{"image_size": 32, "translate": 0.12, "encoder_norm": "layernorm", "encoder_expert_mlp_ratio": 0.5, "decoder_widths": [48, 96, 144, 192], "decoder_blocks_per_level": 2, "lr": 0.0016, "beta2": 0.95, "steps": 10300}
Rows from block 3 of the encoder of a small model that predicts nearness at each pixel, named by matrix and row number. Rows with one number within an expert belong to one neuron, the router's apart. Each number is 50 + 15 x the weight over its row's rms, rounded and kept within 0 to 99. All counts start at 0. After the name is the row's rms in percent of the matrix's.
Before each expert's rows are labels from the 100 images, of 14848, where the router gives the expert most weight on average: "patch colour" is the nearest of a few named colours to the mean colour under the peak. Only what is clearly more common there than usual is listed. The data: small renderings of single solids in any pose.
# router: router (encoder.blocks.3.mlp.router.weight, 8x96), inputs 48-95
# up: expert up (encoder.blocks.3.mlp.up, 8x48x96), inputs 48-95
# down: expert down (encoder.blocks.3.mlp.down, 8x96x48, transposed), outputs 48-95

# expert 4
patch colour: grey
router.4 104:73 45 22 35 75 60 56 23 54 61 64 93 48 67 42 40 54 69 45 41 46 35 63 65 50 70 50 55 59 45 48 48 73 50 65 33 54 26 32 58 56 36 52 47 43 48 47 29
up.0 096:43 42 62 90 55 33 49 36 42 75 32 38 44 53 55 59 36 59 19 56 51 36 62 59 36 59 76 42 53 64 36 33 53 34 25 55 41 71 54 53 30 41 52 52 25 56 31 45
down.0 096:46 34 60 52 87 62 24 40 47 36 32 57 57 61 54 64 55 47 55 37 74 32 52 34 57 48 48 30 60 46 46 46 07 70 71 49 63 40 44 48 37 38 36 37 60 54 66 35
up.1 117:55 42 52 45 73 41 67 52 55 67 84 48 41 62 63 46 37 45 33 39 71 47 78 29 53 45 51 27 55 54 60 54 32 54 49 47 18 40 63 63 42 60 37 56 64 21 43 58
down.1 118:50 10 64 51 54 49 64 46 80 92 30 56 26 24 35 65 65 47 60 53 32 61 75 22 47 42 38 57 49 40 74 59 61 48 27 78 60 41 42 31 48 57 41 53 37 58 78 69
up.2 097:43 70 68 44 51 44 48 45 49 65 31 41 38 54 68 53 56 51 59 41 26 45 45 68 35 58 71 61 52 30 63 56 36 58 34 62 50 55 94 51 46 37 27 47 24 42 62 74
down.2 097:48 46 53 41 63 46 49 48 62 60 67 54 38 47 69 57 60 51 72 37 77 51 49 38 58 49 55 25 51 68 50 29 52 42 69 79 52 59 93 41 53 68 53 28 39 42 53 49
up.3 093:56 27 32 49 67 44 49 51 59 24 42 21 68 40 50 32 27 36 63 51 54 47 20 61 41 51 54 50 61 46 75 58 51 65 52 45 57 64 53 35 46 57 53 46 51 54 75 84
down.3 089:71 72 54 74 37 28 55 55 43 80 82 47 45 45 65 39 52 51 37 62 53 55 64 62 32 55 63 43 66 54 67 56 53 30 23 36 37 36 50 66 43 48 70 55 51 51 30 61
up.4 105:55 88 32 52 43 34 49 47 58 61 67 39 62 47 60 46 37 45 42 56 49 56 37 72 44 68 28 48 74 58 53 48 81 44 39 45 19 48 55 45 46 88 71 64 50 63 51 65
down.4 112:54 34 45 41 46 52 42 73 54 60 30 42 40 50 24 66 49 54 65 24 39 37 63 26 54 16 41 48 51 64 59 60 65 73 77 39 59 66 42 46 29 75 31 82 42 59 54 72
up.5 097:43 64 30 36 62 50 75 24 43 60 79 44 46 62 33 48 68 53 15 44 47 49 47 23 48 37 51 47 50 49 62 62 41 75 61 59 45 40 70 35 22 43 47 47 43 34 55 61
down.5 086:47 32 53 74 63 65 52 27 91 99 29 39 50 34 62 55 28 75 40 64 46 50 71 46 33 59 49 34 48 46 49 49 70 49 62 60 49 38 55 40 71 28 65 42 42 48 68 60
up.6 093:56 37 46 38 38 32 43 42 63 31 36 71 65 63 69 52 39 71 42 37 62 48 51 49 45 66 52 48 51 42 49 69 44 50 56 55 30 37 41 72 44 74 71 28 39 25 40 33
down.6 085:59 21 70 49 22 39 77 52 58 60 32 57 39 38 73 50 64 52 64 74 46 66 60 61 54 25 40 65 70 43 63 79 70 42 48 59 66 54 20 41 56 57 83 63 43 45 59 47
up.7 097:51 35 75 76 48 45 48 72 58 50 75 61 71 61 44 32 57 43 53 83 50 45 38 39 56 43 59 46 56 40 70 65 18 36 43 78 40 90 50 54 45 84 60 48 40 37 53 39
down.7 096:54 33 48 18 33 34 71 70 61 75 39 56 39 29 63 34 47 42 79 47 45 74 64 41 49 48 34 51 49 41 51 66 78 38 32 68 58 69 30 34 62 37 51 68 34 47 49 64
up.8 098:37 28 53 32 54 36 64 65 41 59 46 52 32 57 48 44 68 36 72 53 33 57 66 55 21 43 66 65 51 76 68 47 52 57 08 41 68 53 56 96 39 26 40 21 56 76 24 40
down.8 097:21 73 46 55 61 64 43 10 45 42 54 47 60 48 15 58 54 20 71 48 68 74 48 39 55 66 35 54 42 25 50 36 53 43 31 51 24 39 59 71 42 36 36 37 31 60 76 53
up.9 096:58 39 42 61 21 45 41 42 70 18 39 54 38 44 48 36 22 48 51 36 59 37 44 72 51 55 74 46 58 48 71 60 53 50 47 50 44 51 55 54 53 67 48 56 28 37 59 22
down.9 095:79 33 74 62 38 52 44 76 46 59 42 48 58 34 56 22 62 45 51 63 53 82 58 80 42 48 52 56 54 52 43 72 44 54 48 34 41 42 20 52 62 47 56 73 40 50 37 56
up.10 106:40 40 29 50 40 22 56 55 47 78 33 52 66 32 26 52 45 39 83 34 54 46 45 42 37 44 47 64 55 60 45 45 79 33 36 63 43 59 49 76 42 46 93 18 36 47 72 51
down.10 109:34 61 32 43 39 69 40 70 50 29 59 59 45 37 05 57 68 40 61 50 60 52 68 65 47 45 40 73 58 59 56 56 64 51 31 29 27 57 51 53 44 47 43 82 22 64 51 50
up.11 113:34 70 37 60 55 62 44 32 62 64 71 49 81 35 53 33 50 42 50 55 47 70 48 41 27 58 48 56 63 40 49 51 73 43 52 22 57 59 56 43 51 85 89 69 36 45 37 55
down.11 120:29 44 51 33 40 16 64 48 81 40 37 77 32 53 38 51 48 42 81 31 44 44 47 39 62 21 35 50 52 72 58 46 68 71 53 63 75 62 48 53 39 84 59 39 61 35 56 61
up.12 107:57 55 28 23 61 42 75 51 46 51 54 52 48 73 21 38 61 32 92 54 50 51 70 33 35 18 54 43 59 71 50 80 55 47 62 55 51 44 51 30 41 25 64 10 45 43 66 67
down.12 113:48 72 42 54 71 82 34 61 64 73 58 35 65 26 35 32 46 57 19 56 50 62 84 65 44 69 51 51 64 38 58 50 56 42 29 21 10 56 48 60 61 19 49 49 38 72 44 61

# expert 5
patch colour: black; green
router.5 111:38 39 56 56 58 42 40 69 54 23 56 26 76 38 37 61 58 48 47 44 45 29 58 41 64 58 44 67 30 55 39 48 56 38 45 40 64 43 51 79 80 34 77 32 74 68 47 84
up.0 099:37 42 50 18 11 19 68 53 60 77 31 44 38 29 65 45 43 41 56 37 53 81 46 35 68 28 69 43 55 60 52 66 67 64 55 80 43 52 40 38 40 51 50 68 59 33 46 51
down.0 090:39 44 41 58 44 61 43 28 49 25 50 60 42 59 69 49 52 67 59 66 51 42 27 39 67 31 46 52 58 39 53 29 56 61 50 63 49 43 58 53 27 72 54 30 55 68 59 57
up.1 103:43 50 62 55 56 44 60 77 40 41 64 43 42 62 64 45 99 45 50 74 41 51 55 46 26 38 64 30 57 62 56 91 24 52 46 52 54 97 44 27 43 57 42 46 37 65 46 73
down.1 106:69 06 55 39 32 49 57 64 15 58 41 57 45 47 60 39 43 54 54 50 48 60 45 59 50 58 62 46 48 55 29 59 57 55 54 45 58 66 38 38 71 52 49 68 46 24 49 59
up.2 097:71 52 45 47 56 62 49 46 80 49 32 58 45 49 47 62 72 37 44 68 44 30 65 78 45 50 60 47 33 76 61 54 32 60 50 50 62 52 62 33 36 52 48 61 22 14 51 31
down.2 094:36 56 61 73 42 61 39 26 38 47 37 32 58 48 80 57 44 42 46 53 63 37 55 41 64 45 61 29 62 58 64 36 44 51 65 68 57 35 63 55 36 57 57 31 87 46 45 30
up.3 120:58 41 50 40 51 45 46 35 61 24 62 29 43 44 53 12 36 66 60 24 54 86 22 42 49 50 63 46 52 47 28 65 43 36 41 56 52 50 50 34 72 55 36 62 49 65 49 80
down.3 124:25 58 50 38 60 38 39 54 62 59 44 47 33 61 46 68 37 61 53 40 20 28 83 26 55 25 52 45 67 49 68 31 57 53 56 64 82 53 61 44 17 65 41 35 60 39 59 35
up.4 118:50 38 61 52 30 62 64 18 20 38 63 41 53 49 38 30 54 72 60 71 60 60 40 58 35 37 67 57 54 56 68 21 45 63 64 75 20 56 42 40 63 44 29 63 40 71 54 46
down.4 129:62 45 61 55 34 72 55 61 69 83 58 34 64 28 58 55 27 59 41 65 61 53 72 27 50 64 64 33 37 39 44 62 74 55 66 65 60 42 33 62 67 25 29 49 57 44 35 64
up.5 101:41 56 44 38 57 63 51 64 50 54 42 26 35 49 32 34 59 75 58 51 55 59 30 42 46 55 62 44 78 51 51 47 43 57 42 26 55 46 38 68 57 85 61 63 61 50 62 34
down.5 114:27 59 39 53 29 43 58 40 52 33 93 69 50 37 49 41 78 60 58 49 24 82 19 73 45 58 30 77 42 31 51 67 53 30 31 57 41 47 38 53 71 48 63 47 30 43 51 42
up.6 091:64 32 34 51 34 68 68 61 50 28 61 29 55 47 53 58 29 61 50 57 36 48 37 45 61 49 50 77 30 28 43 57 41 47 74 42 65 50 41 50 76 29 43 76 42 58 40 65
down.6 096:48 38 38 51 46 63 47 63 60 62 50 52 40 53 46 51 44 46 53 54 59 38 53 33 51 36 61 45 65 69 51 28 70 64 66 72 73 63 48 40 30 52 47 63 65 18 59 45
up.7 090:33 66 46 25 45 31 58 44 36 52 34 45 81 73 23 41 56 26 42 51 32 42 33 20 62 55 38 35 69 70 53 46 73 53 38 55 37 50 63 46 25 78 82 57 60 41 43 47
down.7 091:32 35 51 49 63 58 75 56 54 60 44 51 40 46 32 53 73 37 70 45 57 33 46 37 64 33 30 66 62 37 68 46 56 68 39 59 67 42 44 54 38 80 49 31 31 85 63 68
up.8 100:68 48 52 38 45 83 46 53 46 60 81 35 62 63 61 53 11 61 53 37 40 46 61 49 47 43 55 41 39 49 52 41 75 54 47 53 53 30 56 76 21 57 45 44 44 60 38 71
down.8 108:68 20 43 62 52 57 50 43 51 55 38 67 71 41 56 43 57 57 43 53 66 54 38 44 30 62 61 55 17 67 08 57 42 49 45 56 63 66 24 37 73 31 46 64 39 41 52 46
up.9 100:79 62 59 61 44 60 19 44 39 60 53 73 52 54 59 70 52 79 45 51 79 42 44 56 55 57 26 33 48 39 46 59 17 61 52 54 46 36 56 15 48 55 56 46 42 50 77 49
down.9 110:33 70 49 54 36 50 63 55 67 44 62 54 53 10 46 57 56 32 44 47 59 66 54 47 75 63 44 30 63 41 49 70 60 39 50 58 61 45 28 81 53 49 67 42 78 53 26 47
up.10 091:35 30 57 53 51 59 74 50 28 37 67 53 24 48 37 44 62 39 35 31 53 45 48 58 49 66 53 53 48 48 38 43 84 71 50 77 45 44 60 23 58 60 45 56 26 40 59 40
down.10 089:77 27 63 70 24 45 64 44 24 41 30 46 59 51 98 44 64 52 64 44 60 53 30 60 51 55 67 41 58 61 35 51 55 68 56 69 57 49 32 54 58 48 68 46 67 36 65 54
up.11 091:58 49 56 58 51 66 52 45 37 72 46 64 38 64 63 73 51 62 50 49 49 23 53 41 47 45 74 66 43 60 30 85 45 44 58 38 59 72 46 51 47 53 45 17 58 60 86 36
down.11 092:47 54 43 50 39 66 75 55 46 65 51 43 37 23 51 57 30 46 52 35 45 49 57 35 56 41 55 36 61 49 77 45 55 47 71 70 70 59 60 53 53 55 57 48 68 61 46 44
up.12 091:55 51 23 55 41 45 65 38 60 71 40 65 55 54 54 41 53 31 41 46 38 18 25 34 44 47 54 42 53 79 87 47 62 65 25 71 35 33 60 48 55 60 76 33 52 46 67 31
down.12 090:31 49 63 66 49 51 58 29 49 57 39 54 45 51 63 43 45 44 67 46 59 32 51 46 86 31 34 33 60 21 54 53 44 67 61 57 68 40 61 53 26 71 52 27 83 56 69 57

# expert 1
patch colour: pink; purple
router.1 104:57 69 77 49 36 49 53 79 39 80 37 49 43 53 49 72 62 68 33 34 52 59 54 40 54 11 47 55 47 42 35 54 29 48 41 74 34 73 68 46 21 64 41 57 31 63 52 27
up.0 096:38 46 40 44 36 47 59 16 79 39 60 41 38 73 42 67 51 52 32 40 60 69 63 72 35 42 47 32 43 66 50 49 70 54 59 10 61 20 53 58 73 38 46 63 59 21 33 29
down.0 103:34 56 52 48 52 59 74 42 91 40 50 58 56 33 45 70 45 34 51 54 36 53 58 29 59 38 49 43 56 55 72 42 34 57 55 59 64 50 47 58 58 52 49 28 76 76 52 42
up.1 091:52 40 41 13 67 55 61 65 21 68 61 23 22 57 51 31 54 43 66 58 36 36 67 32 30 21 51 68 67 35 48 42 49 39 29 40 38 73 55 58 47 88 53 47 71 66 45 57
down.1 097:38 23 45 18 52 26 29 64 81 60 16 84 52 38 55 58 29 34 87 36 46 65 52 42 42 36 42 38 18 41 45 40 59 44 56 73 48 58 55 34 76 73 51 52 48 67 63 51
up.2 090:46 50 24 18 43 42 59 64 23 42 66 60 45 61 45 47 40 47 72 22 51 60 46 53 46 50 47 49 38 51 75 34 11 72 60 48 43 43 84 74 49 54 52 45 46 65 59 39
down.2 083:44 29 62 99 25 68 42 39 64 52 36 55 59 65 55 37 57 51 62 61 43 21 55 47 61 53 49 62 62 45 49 32 30 56 33 85 44 09 74 39 59 39 23 49 49 54 57 25
up.3 094:33 74 67 65 54 46 67 64 73 52 47 49 49 31 45 58 56 26 69 99 47 48 49 25 47 31 60 40 46 53 65 62 45 26 45 40 45 80 30 35 38 53 47 51 59 41 41 62
down.3 090:53 23 46 50 63 57 54 38 71 87 15 52 68 43 47 53 42 48 63 56 40 43 77 38 45 54 45 44 57 25 32 57 64 65 56 26 60 57 39 37 55 60 33 62 44 46 69 64
up.4 133:56 50 48 59 47 43 33 44 18 48 50 62 63 59 57 52 42 49 53 52 60 64 26 26 61 45 44 16 41 78 43 75 62 75 51 72 00 52 72 41 40 68 33 53 32 48 72 20
down.4 098:49 60 66 59 27 48 61 54 40 43 56 35 62 65 36 80 67 39 40 44 63 27 44 63 55 47 53 55 62 59 39 53 39 74 42 40 50 45 46 66 44 56 49 58 64 42 47 14
up.5 115:37 62 58 64 74 60 64 61 21 24 82 60 50 39 34 29 39 51 35 73 47 58 00 45 38 30 39 61 63 43 68 60 33 47 35 42 49 53 74 63 48 52 45 43 65 49 48 94
down.5 120:51 35 53 66 52 73 58 52 52 44 27 49 67 32 26 42 57 40 45 79 59 82 47 60 38 57 53 55 47 29 50 72 51 33 30 24 18 44 36 60 68 32 32 59 11 55 38 64
up.6 098:99 57 50 57 43 44 44 65 38 62 46 68 52 31 44 32 40 50 40 55 48 47 35 44 56 52 54 47 46 28 67 70 21 45 66 50 47 61 49 52 71 54 39 51 66 53 48 33
down.6 116:72 63 72 39 36 43 49 64 42 41 49 39 45 70 79 33 49 52 48 79 68 44 30 65 62 61 69 44 81 52 39 45 41 45 31 49 60 49 47 40 45 52 61 45 66 36 51 64
up.7 100:43 24 38 27 85 19 57 45 30 49 37 59 42 72 58 54 70 34 44 66 55 30 57 59 32 58 67 51 45 51 30 29 45 51 24 37 27 40 70 48 48 49 55 42 53 99 77 77
down.7 099:52 54 50 46 62 54 69 42 40 41 49 42 20 68 45 53 42 46 54 37 57 51 33 13 71 28 69 24 27 40 90 38 40 57 63 52 71 58 66 46 40 56 44 49 53 44 38 50
up.8 118:43 59 49 50 53 54 45 03 30 46 62 71 70 77 45 47 32 38 52 65 42 66 23 44 49 67 49 43 61 70 54 73 98 68 14 58 13 51 65 65 35 55 36 50 43 50 55 35
down.8 101:62 51 24 20 27 52 73 66 59 50 57 30 30 71 50 64 53 69 51 55 43 30 50 55 46 10 57 52 54 60 62 53 46 60 74 54 48 77 51 51 40 29 47 67 42 43 50 27
up.9 092:59 65 39 39 57 34 49 69 20 48 57 38 53 43 54 40 42 43 64 32 55 53 32 31 65 35 52 26 34 55 46 24 25 76 70 60 19 50 60 61 50 74 71 54 53 51 67 43
down.9 081:42 49 73 97 42 53 38 48 62 54 41 61 74 54 39 64 54 34 63 25 56 36 48 57 69 61 44 44 74 45 40 46 49 50 16 75 45 14 63 51 52 47 23 48 55 59 56 31
up.10 089:58 52 40 59 44 30 47 64 13 80 39 49 53 27 51 30 64 52 53 53 40 38 39 36 56 64 40 65 61 45 71 56 49 49 51 32 65 49 47 45 70 23 46 41 84 94 60 33
down.10 101:61 46 70 43 37 52 35 50 22 38 45 39 49 70 56 42 33 55 48 52 50 66 32 57 62 54 62 28 21 58 36 44 34 36 61 69 76 58 27 38 65 50 60 58 53 28 50 30
up.11 132:48 45 47 62 59 37 16 35 40 55 47 72 66 58 54 57 42 49 41 56 57 58 34 26 55 43 46 19 38 74 51 86 68 73 26 60 00 55 51 55 38 70 35 45 38 49 67 27
down.11 103:63 54 45 52 31 55 65 65 39 54 60 30 57 58 49 72 58 54 39 45 64 23 46 60 48 43 61 53 60 67 50 63 44 79 53 43 51 52 33 69 36 43 45 65 62 31 39 20
up.12 094:32 52 85 75 54 64 73 74 68 48 48 80 28 20 45 38 40 43 43 55 48 26 65 46 20 47 74 39 49 52 73 62 22 22 14 41 38 68 51 47 55 45 50 58 38 43 43 38
down.12 101:72 38 35 46 67 54 40 57 51 72 32 28 57 52 64 26 55 56 65 60 60 49 57 52 38 50 57 40 76 47 62 45 51 62 69 27 36 56 52 43 42 55 47 54 45 29 62 64

# expert 2
patch colour: black
router.2 104:51 48 50 53 30 46 38 33 52 70 65 59 61 27 61 49 29 27 44 59 62 71 63 46 59 47 64 26 49 69 73 25 54 47 43 62 50 39 39 87 46 44 44 45 70 44 24 35
up.0 101:59 54 53 39 50 65 70 43 54 24 64 64 55 41 26 43 51 48 70 36 59 40 44 22 55 52 64 42 65 41 75 64 53 39 39 44 51 46 54 41 07 55 61 28 59 33 47 58
down.0 089:66 13 54 67 52 93 44 58 61 83 41 42 46 45 60 42 74 55 44 50 46 62 53 29 34 45 27 68 63 40 52 64 28 39 42 55 56 33 28 22 38 27 48 82 32 30 63 79
up.1 103:56 61 38 48 35 64 45 41 57 58 25 24 50 26 41 66 85 60 40 55 32 84 43 62 32 38 45 78 46 40 37 56 62 57 59 63 53 55 39 47 10 56 45 31 30 58 66 74
down.1 103:40 55 36 55 70 60 31 58 57 68 40 38 29 58 53 43 56 72 40 52 35 34 43 46 37 49 54 71 99 42 65 23 34 67 57 51 32 31 62 24 13 41 66 62 46 43 75 60
up.2 094:68 59 48 53 88 33 45 54 47 65 37 69 34 63 52 43 66 74 37 54 45 38 58 34 53 60 53 54 32 53 51 33 47 59 57 29 47 47 85 52 28 38 44 41 74 41 65 11
down.2 094:50 63 47 57 71 84 41 40 56 32 45 45 55 38 23 73 39 43 53 45 37 46 45 42 38 55 55 63 32 40 52 26 44 46 43 51 34 38 40 35 51 43 29 59 34 61 66 29
up.3 099:39 56 35 46 56 40 51 71 56 46 50 45 41 41 43 50 58 41 33 45 50 33 23 54 39 79 34 50 53 24 52 39 35 65 78 50 41 37 69 41 44 29 61 21 57 42 67 70
down.3 090:52 52 38 70 51 61 79 58 42 60 22 47 82 19 38 42 58 47 46 53 58 49 82 46 36 67 35 62 67 46 69 70 44 47 33 52 79 45 33 45 57 59 48 58 42 48 43 33
up.4 096:48 26 77 69 74 45 39 79 42 61 61 63 30 30 66 26 41 54 41 35 40 22 71 27 68 45 41 47 71 34 70 53 24 31 27 35 46 72 58 63 58 76 26 69 59 39 67 34
down.4 086:44 38 32 15 64 58 56 59 65 67 42 36 48 75 33 36 36 42 73 25 59 37 43 47 42 24 48 67 32 55 71 49 65 59 72 48 36 58 44 43 53 67 27 43 40 55 64 73
up.5 095:72 57 61 37 21 62 60 72 50 40 32 18 68 60 39 57 45 69 68 38 52 43 51 48 64 50 55 59 41 55 40 51 32 34 50 45 52 36 56 53 53 47 64 47 30 32 38 58
down.5 094:64 63 47 52 58 70 35 54 25 35 53 40 55 64 48 65 49 73 44 31 72 52 42 54 61 51 72 31 31 69 49 42 54 39 54 51 62 75 38 54 55 38 40 54 67 34 33 53
up.6 102:32 48 37 82 67 59 36 29 65 34 70 58 32 43 69 28 39 25 55 60 33 36 53 55 39 77 57 43 48 43 65 19 70 77 69 39 51 26 52 31 36 52 54 68 62 50 64 26
down.6 104:32 39 66 78 49 40 32 32 43 40 22 52 49 57 46 34 44 59 36 43 25 48 36 71 52 54 51 57 38 45 22 30 25 67 45 57 42 39 60 26 61 37 54 49 54 55 68 20
up.7 085:30 56 74 62 41 43 42 73 36 71 59 48 55 44 56 34 49 63 43 41 61 52 42 55 54 54 59 52 36 37 45 64 40 42 26 61 43 46 36 33 57 64 45 57 20 54 50 80
down.7 086:73 52 57 66 36 57 41 54 49 63 47 43 59 62 67 48 50 77 59 41 75 16 54 73 50 45 62 36 58 73 41 47 68 49 67 47 34 56 52 55 43 60 65 43 81 36 35 46
up.8 105:57 47 35 45 55 53 46 52 59 71 29 59 38 35 42 10 45 47 63 49 55 46 47 54 34 79 59 48 68 44 62 78 53 54 31 37 56 47 56 61 52 38 35 29 60 43 83 53
down.8 114:85 35 46 38 26 64 38 63 69 60 56 67 75 36 61 34 58 61 48 58 48 66 48 60 25 80 40 49 45 53 40 65 52 40 31 60 51 63 37 33 60 35 65 57 58 32 58 38
up.9 115:64 60 34 67 30 47 57 40 58 47 14 31 58 48 53 57 86 31 44 50 68 81 60 73 35 57 48 54 76 48 45 32 55 52 66 30 59 59 62 35 34 54 40 40 33 47 30 64
down.9 119:38 50 42 46 48 33 45 42 55 67 53 49 09 50 64 67 51 50 43 39 51 39 68 47 57 36 44 43 76 47 75 39 55 40 44 77 47 41 80 38 34 44 56 44 56 52 53 66
up.10 102:35 50 33 88 57 47 67 18 41 51 37 89 52 62 67 55 49 36 60 73 70 39 61 43 20 72 54 49 53 73 53 37 54 56 36 28 55 51 61 37 28 24 71 42 58 51 45 36
down.10 094:32 63 74 67 55 38 32 35 51 33 47 34 44 29 67 72 63 61 27 52 63 51 58 61 61 68 38 34 54 57 51 42 22 51 41 72 51 27 44 43 55 40 62 29 65 57 55 28
up.11 095:57 39 65 65 40 70 40 53 59 61 63 38 45 41 52 49 60 80 36 54 35 37 29 36 50 45 36 50 57 52 52 60 07 71 61 55 46 73 58 52 48 52 28 38 21 48 41 62
down.11 095:62 67 61 45 26 60 38 79 32 37 55 42 47 56 68 44 40 62 52 55 57 37 44 94 65 55 53 55 41 80 43 52 40 44 60 37 47 59 48 56 84 42 59 49 62 43 34 35
up.12 098:31 46 55 38 28 63 40 37 40 90 58 63 44 55 61 75 31 81 43 26 26 54 41 52 67 43 41 84 64 37 61 10 61 51 54 48 44 45 69 69 48 51 55 69 35 72 59 42
down.12 103:47 57 39 43 49 51 81 55 62 42 49 52 75 25 31 55 43 45 61 69 52 58 72 32 51 52 39 50 26 60 46 88 57 53 57 45 51 71 14 60 77 46 39 59 43 58 54 49

# expert 0
patch colour: black
router.0 100:60 35 54 51 38 66 12 46 77 53 41 24 48 44 63 56 57 32 38 38 48 65 59 64 63 64 29 53 50 63 42 51 23 33 77 48 50 45 41 59 76 59 51 21 54 51 56 60
up.0 099:85 31 43 48 42 58 71 31 37 80 23 47 52 19 26 42 47 42 44 35 59 55 43 48 47 47 60 53 49 60 49 62 51 44 40 48 25 38 73 56 50 34 47 57 50 72 37 50
down.0 106:71 58 63 62 52 21 25 36 40 39 58 32 62 63 58 51 53 49 64 52 75 63 16 71 52 56 77 36 56 51 31 35 58 49 50 54 49 44 64 68 43 51 59 44 77 31 52 37
up.1 102:34 59 54 53 59 48 14 48 48 53 51 44 53 68 70 25 51 46 56 45 57 42 41 51 24 58 26 56 89 61 31 51 55 56 44 47 37 68 63 74 47 71 61 28 18 54 55 70
down.1 103:16 61 26 40 57 55 57 65 65 54 51 43 60 33 18 36 50 43 35 51 38 62 55 66 41 39 46 57 39 45 60 57 62 54 35 26 32 62 47 69 55 38 52 27 36 71 29 73
up.2 141:41 21 55 45 48 39 80 37 55 39 34 49 40 50 52 20 47 59 52 31 45 46 44 45 44 59 35 69 56 71 33 51 36 28 27 61 33 57 66 47 74 42 43 50 55 54 53 65
down.2 143:34 64 57 47 47 15 42 53 39 54 48 80 34 60 42 84 52 54 56 40 39 45 77 36 63 31 33 31 69 81 59 35 43 39 55 54 61 51 61 59 24 45 55 27 61 45 58 42
up.3 096:56 62 50 56 44 52 38 37 30 63 43 46 46 09 45 49 34 63 52 59 47 66 11 50 59 34 62 29 61 59 59 79 67 42 62 27 60 61 03 50 53 49 61 70 51 64 52 53
down.3 091:74 48 46 41 50 66 22 46 39 46 42 49 24 65 60 63 40 74 42 55 33 35 21 43 39 23 49 70 45 54 42 38 41 70 74 58 16 42 46 51 50 56 45 48 41 56 55 76
up.4 106:59 26 77 49 31 55 55 55 58 63 55 37 68 48 36 28 44 62 61 33 54 74 51 35 58 65 52 50 69 65 56 63 29 41 37 44 11 52 81 34 68 33 56 56 51 52 61 66
down.4 103:69 52 66 57 71 36 46 51 18 60 43 48 34 68 49 77 51 58 67 35 33 50 64 17 59 24 56 50 52 73 83 37 47 55 55 62 90 46 51 51 18 42 55 33 56 38 60 46
up.5 102:30 46 40 44 65 33 62 61 45 61 38 62 15 53 60 59 74 60 54 46 40 27 48 44 27 67 66 80 39 46 42 52 47 67 47 32 58 64 71 40 30 42 43 44 41 73 65 41
down.5 108:50 44 71 60 67 31 51 30 36 39 37 61 41 69 58 69 34 36 31 49 60 53 49 29 71 58 71 09 31 71 55 28 41 46 51 65 64 55 56 46 34 51 27 41 72 36 51 46
up.6 099:51 49 50 40 27 44 44 29 62 69 43 41 43 34 35 48 45 91 52 49 59 87 63 34 53 51 42 60 57 63 37 42 68 65 34 52 36 40 38 72 28 49 46 31 41 46 52 58
down.6 110:64 54 52 37 75 71 47 78 28 44 66 43 78 54 49 25 36 68 53 40 58 74 56 69 35 70 53 74 33 63 56 50 33 51 63 31 31 41 23 41 70 62 61 63 26 35 55 59
up.7 098:71 60 57 32 52 43 59 19 48 49 68 83 29 65 72 49 45 57 80 21 52 71 70 37 65 27 44 53 57 58 73 20 54 54 68 52 32 16 56 32 59 53 41 71 35 46 63 38
down.7 086:52 41 37 47 39 41 65 41 66 46 43 74 61 43 42 71 35 41 62 81 44 40 66 56 56 31 42 26 45 77 50 51 65 63 76 38 50 61 57 61 61 48 54 25 42 80 51 83
up.8 107:32 80 56 46 57 66 31 50 48 41 49 55 30 49 88 55 62 48 46 43 58 63 49 43 32 34 40 38 74 23 55 62 47 54 51 56 53 47 58 17 63 74 41 50 50 36 65 33
down.8 119:61 58 60 38 35 48 25 38 57 49 71 63 53 44 59 61 48 50 49 44 75 69 22 53 59 51 56 31 54 45 20 54 38 41 50 65 32 48 55 61 45 58 46 41 56 38 20 66
up.9 099:70 62 51 59 48 61 62 46 62 46 62 54 38 58 47 49 22 39 48 51 72 52 39 77 34 59 65 26 42 61 55 61 50 53 17 60 41 34 45 69 71 60 36 54 32 05 28 22
down.9 101:47 21 67 58 21 29 62 34 59 85 47 50 40 41 51 52 62 39 66 63 47 80 44 70 43 44 34 52 32 40 38 77 62 45 45 49 72 52 49 45 73 42 55 80 47 51 65 47
up.10 091:19 61 49 62 41 44 91 31 38 67 45 50 58 40 64 47 53 50 43 55 43 37 65 33 45 57 43 54 44 50 64 52 79 41 49 42 56 56 50 67 47 43 62 34 14 44 20 36
down.10 101:46 64 52 48 61 47 56 40 26 37 54 50 63 78 46 33 60 39 72 46 80 53 47 71 52 61 20 46 50 63 50 46 36 39 44 57 22 61 45 57 48 38 66 42 51 32 63 41
up.11 096:54 43 31 46 60 77 45 38 51 64 32 50 50 59 27 16 71 43 38 65 52 75 31 55 36 62 44 46 78 63 41 56 55 73 39 38 37 50 52 62 54 59 52 39 29 70 31 52
down.11 086:51 67 53 62 48 42 23 55 56 68 82 52 58 46 45 49 43 31 50 49 55 66 48 55 49 54 49 64 55 40 49 57 52 36 36 65 37 34 45 85 41 48 42 42 50 23 38 74
up.12 125:35 28 53 42 47 56 65 35 58 43 43 37 50 47 50 16 35 63 42 31 35 48 32 46 52 61 48 69 61 72 34 67 42 33 25 61 45 67 63 50 68 33 43 55 66 62 59 71
down.12 124:36 67 64 52 66 30 30 52 39 68 44 62 25 58 54 77 45 58 41 37 35 50 82 15 63 34 47 47 65 66 70 30 38 47 55 55 74 46 53 51 14 44 59 45 68 34 51 36